Rows from block 8 of a small spectrogram diffusion model, named by matrix and row number. Rows with one number belong to one channel. Each number is 128 + 32 x the weight over its row's rms, rounded and kept within 0 to 255. All counts start at 0. Numbers have three digits each. After the name is the row's rms in percent of the matrix's.
After each channel's rows are labels from the 100 clips, of 14976 (inputs lightly noised), where the channel reaches its highest value: "band" is the frequency band that holds the peak; "responds to" is what is common among them. Only what is clearly more common there than usual is listed. The data: struck, bounced, scraped and rolled objects made by modal synthesis. In brackets: how many of the 100.
# convs0: first 3x3 conv (model.decb.0.0.convs.0.weight, 96x192x3x3, standardized in use, each kernel summed), inputs 0-95
# convs1: second 3x3 conv (model.decb.0.0.convs.1.weight, 96x96x3x3, standardized in use, transposed, each kernel summed), outputs 0-95

convs0.40 106:153143123153117078161119173117120197140142118141154021182111117108139082170135184114171145142131130119143135127113146187171141148124134160073147097149156089060106070130142177164143116163107143170158139149125118124125091034150114112135131126123119123154138131118153159022154118130133148100
convs1.40 088:111158153070118209102140141102165181125158163142123179127140124145105102112143091150121124125139125120133102103067146108106140162134105124122091150162116216166100120118135154131127094091109159114150116132124114141133127016077116142091208112110151156149161013111121160139121122102162127161
band: 500 to 1000 Hz (46)
responds to: striker: soft (80); repeated hits (48)

convs0.4 086:119124098125079103081085122118177113101168114207174118136106056144152064129133093112113105096150120103172153116083097102148093080113080079123098123110135115132118209080156173160138097156099110146130123133129136078129066115097061103117096087119103088048095150102074083137077106110082109102
convs1.4 087:120102124099171092134154162190091117150067070144133123139131123099113089115115181096192175099141189136093169155114110110168121134111145127129099218107145118143058103135121126096111166102109139085125113116107090160126181121133174068157118139159126180127134119186204168108098116122145147079
band: 0 to 250 Hz (41); 500 to 1000 Hz (34)
responds to: steel-like damping (51); pink noise (39)

convs0.53 106:141143081145108159062109156159121085144225145143151204064157182100189132084124116120130109102120167190068117207119090093139146146108072142096181130134081130164078121073159103081182115094126122137156095089121145131109126090156119126115125084120107096169108154126112105108093150117077096125
convs1.53 099:161096092099104131098156111124123148097096157177139162140190053141079141082100069154123144088134110156104097148168085101154115156151129131113132073166125124138101117116139085174109076075188128189119125093164171173154158118117114175195154133115153162075109115139086190146082130127133090129
band: 250 to 500 Hz (66)
responds to: rubber-like damping (76); mains hum (41)

convs0.86 103:118139101114115177164125122135100090098042134116157141176208077124158114094108112155073040148130131125064172168126117124077132118109137203127112200255162188079141140106175108121131079131116113061125121107114206138106138162168190127114157072115131124082125154103124111135128120144123155138
convs1.86 084:117181122105148138094107121141184118142105128090160126154121154144137092089141140166148171118084149059164141154157174148091141112109132209126152166134182112121140124170155151137156157136146124062081173193090135088140151154139178135063125109120094147098166131161216127087169177143096157128
band: 500 to 1000 Hz (39)
responds to: one hit (93); membrane (41)

convs0.48 112:129158127180147132095145162088113138040117137132155158125122115129211122113109153181165122091130110172118068128134158160123110196116146163228041085103126119127112168101108163106145115165086111039135205168156146132153104114125085129124149101141113097106136090096186090149136166208112120158
convs1.48 131:100136091117149067118149126120076078137127135153157087101212141137153120197194172151129106150110116125159081133104150085111132123123102134091108131119178110131154180148124126116129065103108137137167102125120058103150089115077109146110108108133065124127120157165146127111140195141246128135
band: 2000 to 4000 Hz (61)
responds to: pink noise (35); rumble (28)

convs0.27 107:110144098164132102142104104096121112139136163092219102146110119115147174079135149168155127133154104155166150186125146084122098147101116195110148106106082104103087143141069126183109127113157172128154143166153141129154140101109185103098139101146144126132123111106126110119121048111118119128
convs1.27 104:060114098105157065098115097104093103140096110142150118067165152140138107115133204115156111156086125126143090079118095169102088200113147145121082152097074122109201130134059114091109116088092117126104100122053113114119120152147112105176174088132170127141138102141124084128137123116145050146
band: 1000 to 2000 Hz (41); 250 to 500 Hz (27)
responds to: reverberation (97); text has "room" (97); text has "reverberant" (97); one hit (49)

convs0.26 106:223106088112121088139108114150118175107155148149093055137082106133145116150149186154134125122160140134156113140133111164121179144125147151128122100152148113053144026102135177141143089189125179152149138114133082081119110064134101117144132116112128112162130134106134144016118123128148158115
convs1.26 122:142137114152161104129102146167147041172156127142170149145150160046118096129053139172111156166117113124096109108143110126106152116158115123082058119156172151110109076131129119192176069135069083134118222088108130122105115174100104153120155129129150122175153151122161109115135117081128117163
band: 500 to 1000 Hz (34)
responds to: bouncing (74); rubber-like damping (39)

convs0.52 089:097077119144099147116118146088098124121120081088138134165131076126138028136133204126166114113177123146124141131112121163108142104175076108160132190043131144097137177122133173105119084134104180162129142138114181083114115084157123146120120111110072103135106146083081102080124088114137112138
convs1.52 075:101205198162157104143151161097190104103097138130173154156134113147167134121107132134159126173143135139074101130107131163159146116146129147082137140194159133135113146167162120070078143117141167124150110072133092081118185142090158096177102121193145113123170158072106099204134122143161175150
band: 0 to 250 Hz (91)
responds to: striker: soft (89); rumble (42); clipping (38); text has "clipped" (38)

convs0.29 104:058127180131093196128119156159123099136110110056143085088095122102152082075142107003097151118144133148159137137091150218190108131134131152148161154126113145083105173219109090129102181139178139116179155149101125177094112138114086112164150154108151133154115136148198199184194090120102097136
convs1.29 099:134174090093136122241136118141100067114076103121040115149093155124134134139158125115153068144090113195127161128129037135154156126087142132087126160110159141173130112118136124163184089121185139117125121096119127123180139078133190111101156125082134137135104163117156152087151114106143127150
band: 500 to 1000 Hz (30)
responds to: rolling (60); rubber-like damping (36)

convs0.80 108:123105144105139146145131112145139099143163090124124110123125134120096089122072133121134061112133114111099073145088137123163141135136093122117166141211111134120064166129158136171086082123092103211036088097114164146105132152175162096127154101096142142088090164139097122071127133121158125138
convs1.80 114:138119108168090103072088142135151144162241179100157107152162030142125121078164108117113124097140165106111144136126135111103068130118080168079121105052127131139097139071168128141126065135132083129121121111194150080106100118115147084167113109145091102135100131117133130133107128101128167160
band: 500 to 1000 Hz (48)
responds to: one hit (68); mains hum (36)

convs0.25 100:126132073148166146074165128135160094175086183153167147058121145090219075128106147176184061087115152173150119166131115109126098133087151137177115112140112142116096154129145167074176104104190199073200100119134128127100157142165059127122150102124137090185129122117153118144148143148166128133
convs1.25 090:177120139132098171150101115135166169116109088118126208150091069124097140080069088124150070053079085111138109176102126114150140155093127124147130113167133101183154075083134104093156083093144121100116108116142196172118168096097099122082137182087106149134086100156097117133114100106147095139
band: 1000 to 2000 Hz (45)
responds to: white noise (53); material: ceramic (39); pink noise (33)

convs0.57 099:141130111190136126135070095114144163150118112143129098116183127118075136123161150150151129142146140156131133130135105138124114130137128135154144091147129136114122167112108116101102119183141118138147154106110116114108118132116129118146126133119136151174109138117116122126116121138107135123
convs1.57 121:123139144135146138134143150178133170100130145044146140129102117098114145178119113174145133121142111111147183120073103111105138149086107130107130113117161150056075092086106155063191166213155137128072097131167119157146110131077111111093102187107163160105157162092095124136133080108186150180
band: 2000 to 4000 Hz (50)
responds to: one hit (91); wood-like damping (40)

convs0.21 097:150127146159093205160161097163124119146166186084214148138161192140121114098122100120131165110103107135106137113102159121139124153141115120138128146141042132126128100120128100110114139128109152128137171121098142153099110120149134124134112131132109169131133129153098132093129119124157102131
convs1.21 109:122033159090140087121130094138131112137121106135144120092180093116165090142169107093118105000106119101121157132103122137103077156157146118150137162158120090153103212107137115143099101114124108137147120098148106126150125086158108103167167126117085107139092131102077176120116117112116157088
band: 250 to 500 Hz (37)
responds to: striker: soft (83); action: scraping (40); mains hum (27)

convs0.2 131:084121129131133161139155139146105124133114152175118112153120130163155156125103135124098116079106085129135103174157104099111126107055164147171147134170108168097092185071161137087084172143105173181110140112125179132126137051129129149165164127152131087153179143134152113108153114135137115126
convs1.2 152:098140127147057082177135104134163138156162100173065100095105115109100137173082131100082130095081165156187132201139163114105108126109164130128126093129118212158077110078114113072080133129157134176143186119102148139116184140110144101155095183112090114139094095155107129130092114139133112171
band: 2000 to 4000 Hz (57)
responds to: striker: soft (75); clipping (64); text has "clipped" (64)

convs0.59 103:129000143120111119172113166141177105129111160134150153122126109165103153151149105095090146178139146110131129140119170118133140065106099105116133141177141123122075105122144125075120134124120156118115165136172154115132079152109142136167123114132159064169131133111148128124112124118131099125
convs1.59 119:112149110143098143114150123102120085160120178132127094150125148162098142166168097129147165114115100106140092106103155099163123131165107105154129093083133115095044173165135094134184122096102151128109138133095179123129133079132131139122093194129124116125163123135037131138027140155166033186
band: 2000 to 4000 Hz (60)
responds to: one hit (85); large (69)

convs0.45 099:124166121166147160133063080128183138142146087165110085147175125131112141128119142112129119155117130144140144160129109128083095137116145149087121060157124140134125098157062105079091121168135170121141128129154138136141141119121142102155136116119133164177117162175137133130112094111121136103
convs1.45 114:091139177128154139117126134145119112096154105080124136120110114148131134127104142149131092115156132115147190121090139110153113107151098133117125120133131128132101136093097089092131167255137122153112108173166122122118120118130116124125148122136123107048180157087040172140209055178163104152
band: 500 to 1000 Hz (38)
responds to: string (38); closed tube (33)

convs0.5 087:149111047154091136091100097176133146107130067104156106156105125181144125121096118116156184070131150121159114100112091133154080113147106141122189164137078124119140169154098061143129124173094164095090145171115155128136081126126142136128130100103162106097096153151114113079113127143129094174
convs1.5 077:147122124120151132116159146112129141137129095118111124102096129137155136109090079178136143113176102103082115182197211138057142189151116152138182150086133088109120125165153119119158148064111124122088149103116086150129173144157044094126062127159120181156138135071140108151154180129070169133
band: 2000 to 4000 Hz (57)
responds to: string (68); steel-like damping (39)

convs0.76 084:135105134153162042172103122096096116136128162122122072154109219147092125093155165059114038191131110166135143117179123154188097103168155127140128105130100126128142083121147117074111163119150155186123111110107083113109123105169131154168115152106116168194134113139079117103203136135088121156
convs1.76 089:161176110157093140144103080142111112112155071035118136120067151193186096136060129123108157132183130105080148103094140102083113072095068136153070064066129149103118129148089140131121142126120103138114107102097131113121072141090160113122064124129114153122108114080137096164131108112113155155
band: 2000 to 4000 Hz (64)
responds to: hard striker (92); one hit (58)

convs0.23 089:118083125076109165175080109172171130083120134155137137072169165195110135115144152162153135140150122109152188083111095161124175101139075132167130080204115094108137111128104134177154157126128110091154113120120115169061121136164131104120126092138130111126117107203156111108108122122128053111
convs1.23 090:105119146147160169132136135092147160098148144101166106155076145131121077177119159118095147162127113116138099165085115083097178161108082096119096112122172059077136140104125050149160083119127130132185099137076137118187115132138130119108117174112097143193147086120058150106056095137175095088
band: 4000 to 8000 Hz (56)
responds to: hard striker (85); one hit (76)

convs0.88 084:131110143157161192061070169141117089103071127051086106162176090121126092073137150163124138148119095135131140159202179156113113152060112112105158206211141161136110093108116108146128161105130187140196165124090156106169115099138107106129160110114110120150094063108138088147149107064080100118
convs1.88 093:137112061160076155100075131080112148181101145062145082143060108150152107094136116128082140167113167127134081178112109122109126102132118127128111108154138126091154120158140121132160138111114110139226134075161155078140134134104157167136142092172100119111110156165092066082134150144043081150
band: 500 to 1000 Hz (40)
responds to: one hit (80); clamped rod (53)

convs0.46 097:101158068171111173103146196100125069111083099181171174153110097134089077119079124116121075076103133202138100163121094172099056133101142111148196096184126155153080121187136097117068097086136168112142082133116155159125098099123125147129146103106185139135098138136134109153145041099078142133
convs1.46 075:128202162157103175179119112134149145118120121136099197190134207121167135153143177198198142153148144135121230175122129125192114088124111122098153194166114118181080125149148115119118126130128085157131133156076121097110097151151145140137125113139164112168183135117139106148131151147112121110
band: 250 to 500 Hz (29)
responds to: one hit (81); striker: soft (79)

convs0.9 107:120106121113004178128101127145129123104116159172144170119133079093112124145083084101077014158167108109136138101089135117136103097141133198111169123099022198098104088120121103160113138145112154162127154108140111151093151077171110140170174059131126120165146148198118095182119135129161143147
convs1.9 138:112019133142136155110153086127088134086107131146146154114115174149111159183142110185108140069124120090150122128102130141124108038144111165132147189133106117078202177105141134134101149147092115116103112151131131135073195143113146104094092108171143132142120149137173088062161120134134109063
band: 500 to 1000 Hz (41)
responds to: one hit (77); membrane (44)

convs0.1 098:156192073171155143081150078127210113188138147117158094161170107149109157109095130144148185083154087161176185103080109140085091084149140140127026112169138151152155112078108133122126097196119145121156141142135145164131106110121130132161147133085107094084100131122090146191072110086147112113
convs1.1 095:136171134145121194103093144131095037131139167135156109080138160135115131080127081121177098136132142188137156195162054140085084119106118156112163115178118124116112149185110127144169120079106136161113195137073113168147126114198098117176130100136146118104137112143177135125109171128192107141
band: 2000 to 4000 Hz (83)
responds to: hard striker (86); small (76); action: one hit (43)

convs0.33 087:123167047137112080079136169148090143135114190135162093129091115137092115147098145119147109070114125141160149100158122135173103109130134147149100122094131125163116118102116175132148098136135126157139127186126125148131118124219089146130104113118127142091102123058123141146113142135119100184
convs1.33 092:164136172104146145169104176162150050113129125166112132138154148113159117125171161171160173144131183149222128098148146100161175172113133131111099164141152138168138076168136109113153204133157157153178163141145091155161149136112153152122100165113179121146160117123138074164124123160208134177
band: 2000 to 4000 Hz (53)
responds to: bouncing (61); clamped rod (44)